Rows from block 2 of the image encoder of a small image captioner, named by matrix and row number. Rows with one number within an expert belong to one neuron, the router's apart. Each number is 50 + 12 x the weight over its row's rms, rounded and kept within 0 to 99. All counts start at 0.
After each expert's rows are labels from the 100 images, of 14976, where the router gives the expert most weight on average: "patch colour" is the nearest of a few named colours to the mean colour under the peak; "responds to" is what is common among them. Only what is clearly more common there than usual is listed. The data: small renderings of single solids in any pose. In brackets: how many of the 100.
# router: router (encoder.blocks.2.mlp.router.weight, 16x192, trained with AdamW), inputs 0-95
# up: expert up (encoder.blocks.2.mlp.up, 16x192x192), inputs 0-95
# down: expert down (encoder.blocks.2.mlp.down, 16x192x192, transposed), outputs 0-95

# expert 6
router.6:52 61 38 62 65 57 54 57 58 60 50 45 67 40 51 33 52 51 76 35 58 41 52 54 44 50 57 60 37 60 36 32 62 61 38 55 49 46 40 26 31 61 47 65 49 28 63 61 22 68 61 68 24 50 34 56 60 55 37 61 55 27 60 39 35 26 57 44 47 57 46 44 40 56 43 57 61 43 42 40 59 38 46 60 45 60 53 69 29 73 56 49 51 41 57 27
up.0:32 47 54 50 58 52 49 52 33 34 49 53 44 50 32 53 34 43 49 50 56 48 28 26 53 51 44 49 53 59 49 45 52 50 51 59 50 59 49 45 56 19 47 68 52 50 58 52 67 50 46 49 49 40 52 52 48 15 49 46 41 41 76 53 50 43 57 52 48 40 86 58 58 31 43 48 35 37 52 42 74 27 39 43 13 44 50 54 48 51 45 75 42 60 53 48
down.0:54 00 53 51 54 44 46 41 42 43 48 51 51 50 57 55 42 39 54 47 53 25 80 55 53 48 48 45 65 44 55 48 44 40 40 34 50 51 53 50 65 51 46 50 59 09 42 44 52 51 32 43 60 68 54 54 53 53 77 42 41 52 35 63 51 59 51 53 99 50 43 49 60 49 41 48 49 50 50 46 47 48 51 51 46 39 86 29 48 48 59 79 61 94 21 48
patch colour: grey (69)
responds to: white (40); grey (33); pink (26)

# expert 9
router.9:51 37 40 34 22 64 79 48 65 49 57 44 67 36 70 52 43 63 58 50 52 52 65 66 52 54 56 54 59 73 45 40 37 44 49 41 60 28 59 63 43 47 53 55 56 72 30 56 53 50 50 71 59 67 85 44 63 63 58 40 44 51 50 47 37 66 44 43 70 53 31 44 60 41 43 47 56 57 29 67 51 34 44 33 51 48 71 61 58 49 42 37 44 23 55 37
up.0:31 90 49 49 71 41 44 40 56 57 55 48 51 50 58 51 51 30 47 67 62 54 41 32 51 53 50 46 53 50 52 52 39 55 48 42 51 51 17 49 53 43 59 48 51 49 47 41 61 24 52 38 46 52 58 42 36 38 49 59 48 44 55 55 43 57 59 70 45 63 53 91 37 46 69 31 35 44 61 27 45 51 49 44 36 34 36 46 32 54 66 73 46 68 38 57
down.0:59 54 64 51 44 37 61 43 31 53 46 53 65 51 49 34 33 74 46 07 53 49 48 50 51 57 52 50 50 59 66 33 52 43 47 48 54 52 60 57 53 45 59 79 48 56 51 53 52 53 35 36 61 43 30 70 44 75 65 50 48 43 51 32 47 45 42 57 35 55 40 59 50 53 46 52 59 67 46 58 59 56 36 41 45 50 49 57 52 32 51 50 40 51 53 64
patch colour: yellow (32)
responds to: plain (92); light from: behind the camera (58); orange (27); colour: yellow (25)

# expert 7
router.7:43 37 45 63 62 40 16 61 31 24 53 50 48 55 35 67 49 42 52 33 47 47 40 29 44 35 48 51 59 41 45 65 72 44 45 61 47 59 56 57 61 62 65 55 44 29 60 57 50 58 60 48 58 52 26 59 38 46 43 64 59 45 48 66 70 38 72 47 52 39 66 44 20 63 37 57 40 46 64 27 45 66 51 60 42 61 52 63 35 57 47 66 59 60 49 58
up.0:41 51 63 53 43 85 54 99 84 37 42 42 59 50 45 38 61 62 50 67 38 38 68 44 54 30 50 50 46 48 54 45 43 41 39 49 50 58 47 59 32 54 48 36 55 52 59 42 46 44 57 48 52 57 49 53 63 51 40 45 70 62 60 57 24 72 51 51 50 51 54 38 73 43 43 41 50 49 35 31 48 41 20 38 48 56 53 29 52 73 38 79 32 50 61 50
down.0:46 84 59 54 60 56 51 47 64 50 13 71 45 52 59 43 55 48 49 52 50 22 46 40 53 33 54 57 37 46 65 41 59 82 34 69 46 35 72 41 61 57 48 63 53 41 50 56 49 34 51 88 41 43 49 55 50 46 57 36 44 29 47 57 47 43 43 68 73 32 56 50 49 55 39 66 71 34 47 43 42 67 60 62 57 30 41 40 49 44 52 74 58 50 53 57
patch colour: black (87)
responds to: black (54); grey (36)

# expert 4
router.4:35 58 56 42 50 60 65 49 37 60 74 63 56 36 55 44 66 52 54 57 35 36 79 70 63 54 75 44 54 42 51 55 60 43 34 32 60 47 54 55 39 33 61 53 54 46 41 51 40 45 55 57 52 56 70 47 70 49 59 50 55 55 49 59 54 68 31 32 69 53 34 38 63 28 30 51 59 42 52 36 51 44 61 58 60 51 40 56 57 48 51 21 48 26 32 31
up.0:32 52 54 47 51 47 39 50 47 65 63 48 47 55 66 48 42 43 41 59 47 36 65 46 50 65 74 53 64 45 47 55 52 18 53 42 48 42 47 74 40 50 62 47 30 05 54 55 51 43 51 55 61 34 58 31 52 45 54 41 40 50 48 52 35 44 28 45 74 51 50 72 45 43 46 53 54 48 65 47 49 63 51 56 33 47 47 49 44 43 57 34 57 34 44 55
down.0:56 75 53 59 50 49 38 29 24 50 36 49 51 75 54 54 53 59 48 49 87 51 52 48 49 57 50 59 46 48 49 50 48 54 30 49 57 50 51 51 36 46 51 45 75 50 50 47 57 50 44 65 58 41 50 99 52 53 47 57 56 51 37 39 30 37 52 60 43 52 45 58 52 44 44 54 49 46 50 51 54 50 87 69 62 53 53 51 54 47 44 49 27 53 48 62
patch colour: green (27)
responds to: teal (42)

# expert 5
router.5:53 40 37 51 42 63 69 60 39 47 59 37 44 28 35 55 48 44 53 43 39 38 38 65 54 63 46 54 58 51 60 37 53 50 50 68 42 50 70 58 53 40 33 54 44 58 52 48 30 41 54 62 43 50 72 29 78 54 61 69 47 74 40 25 58 61 62 39 74 38 56 24 50 27 42 58 53 53 40 83 73 37 22 23 51 38 60 43 53 45 38 50 40 40 66 40
up.0:55 54 35 35 48 39 59 52 47 63 78 36 43 55 56 41 20 56 46 57 50 56 54 49 63 73 38 48 58 55 47 42 23 30 51 48 43 28 48 45 58 16 55 65 42 57 49 52 48 47 42 70 45 46 69 47 45 34 41 63 29 47 45 45 49 34 54 52 50 32 47 35 52 47 62 43 54 48 34 67 37 38 51 57 10 31 51 48 45 46 66 60 50 39 99 45
down.0:49 50 41 46 53 46 45 48 61 59 45 38 75 59 54 31 69 64 49 40 40 36 57 47 30 37 59 58 46 50 64 24 49 61 37 26 49 58 50 53 50 51 37 60 45 49 40 62 50 55 43 47 44 60 48 89 52 50 78 41 49 44 47 51 55 41 31 49 71 64 47 54 51 53 18 42 50 74 57 64 52 59 72 76 41 66 68 41 47 64 43 32 50 62 51 34
patch colour: brown (59); purple (28)
responds to: orange (64); purple (28)

# expert 14
router.14:60 44 60 62 58 45 52 50 47 49 50 81 49 47 37 40 40 40 35 42 28 50 51 53 47 64 78 33 43 40 58 63 62 55 58 67 58 83 58 63 46 37 61 52 54 61 49 61 59 46 47 35 63 38 23 50 47 62 42 53 46 30 55 54 65 56 49 55 47 47 65 51 54 46 40 43 34 61 47 30 55 53 52 23 74 67 29 52 47 45 28 52 49 53 45 42
up.0:55 42 91 22 49 56 54 65 49 51 34 47 39 22 26 50 47 32 64 36 59 57 51 69 35 58 20 55 51 61 44 60 73 65 57 56 40 58 75 50 33 44 50 65 49 60 61 55 50 55 33 53 19 49 50 59 48 53 49 53 51 47 52 51 49 56 52 51 35 40 50 20 43 50 37 62 43 55 37 63 50 34 34 22 47 65 68 75 40 55 37 43 50 60 42 55
down.0:47 58 23 56 46 52 46 55 43 55 51 44 50 45 99 50 47 51 50 99 20 25 68 54 50 57 45 49 45 85 52 52 53 54 39 37 48 46 65 51 57 52 56 50 37 42 53 53 49 57 42 43 50 51 39 33 50 50 66 43 53 30 53 56 39 46 40 45 49 58 51 41 52 46 45 50 70 30 49 34 47 70 37 59 45 38 51 33 50 54 59 49 59 47 52 56
patch colour: black (63)
responds to: purple (25)

# expert 2
router.2:43 30 49 74 53 41 58 32 42 37 54 29 58 53 53 34 43 51 31 50 71 33 52 66 59 43 57 67 32 50 41 45 47 36 40 72 38 61 45 79 63 41 62 42 68 66 65 49 45 32 49 54 38 61 67 46 66 59 44 29 49 56 61 34 37 43 53 54 67 39 34 68 43 50 33 34 45 36 61 44 54 65 56 56 34 34 38 61 54 30 51 69 63 46 50 62
up.0:61 48 50 61 51 45 38 40 50 42 76 51 49 45 32 67 24 42 59 31 84 70 16 49 50 78 51 56 54 42 38 68 24 48 53 39 61 55 43 28 58 47 51 42 61 59 57 50 21 50 58 61 45 54 28 45 15 33 40 76 43 22 49 50 50 46 69 55 38 70 38 45 02 47 60 70 44 53 55 52 34 56 37 50 55 52 37 52 48 60 53 51 54 53 48 54
down.0:50 56 49 32 32 66 52 42 50 52 50 72 71 65 36 42 68 53 52 40 55 51 62 47 66 15 44 49 45 40 71 65 56 61 37 48 54 52 51 40 52 50 42 37 58 34 60 77 50 64 27 38 59 48 32 39 47 59 39 24 63 37 52 44 36 67 34 44 40 50 43 56 48 60 53 38 55 60 32 50 54 59 36 64 69 55 51 60 45 36 50 52 28 64 56 43
patch colour: green (54); black (39)
responds to: green (77)

# expert 8
router.8:52 48 39 63 56 28 18 52 49 40 45 53 31 67 46 57 37 38 25 53 42 50 40 30 41 38 49 44 64 33 57 67 50 46 60 65 42 64 47 73 76 56 48 32 46 42 60 39 65 39 47 30 66 43 44 50 17 42 48 51 48 57 51 52 59 51 42 62 42 54 51 68 45 68 60 44 43 51 75 36 43 82 58 74 38 54 47 47 48 35 33 56 57 70 45 76
up.0:63 48 72 42 51 54 57 50 44 49 50 31 52 42 66 50 53 34 62 49 56 54 58 63 61 51 48 95 49 57 56 46 37 41 22 51 34 46 40 51 61 50 48 52 55 47 42 45 31 53 49 63 43 62 52 42 51 35 55 44 54 47 50 46 45 50 72 53 45 51 63 32 58 62 50 51 45 68 56 52 50 44 65 45 42 57 55 35 49 40 64 50 43 40 63 43
down.0:35 37 45 50 52 50 54 48 45 58 49 83 28 44 42 77 55 45 38 94 61 45 57 56 32 54 29 60 68 58 50 68 68 50 13 50 36 64 45 44 55 60 35 49 55 42 71 44 51 50 55 56 33 41 59 54 33 67 45 53 51 45 48 56 37 38 59 51 35 49 62 52 51 55 57 43 47 23 55 53 52 58 35 34 80 60 64 67 51 26 37 48 78 54 43 65
patch colour: black (100)
responds to: plain (94); black (91)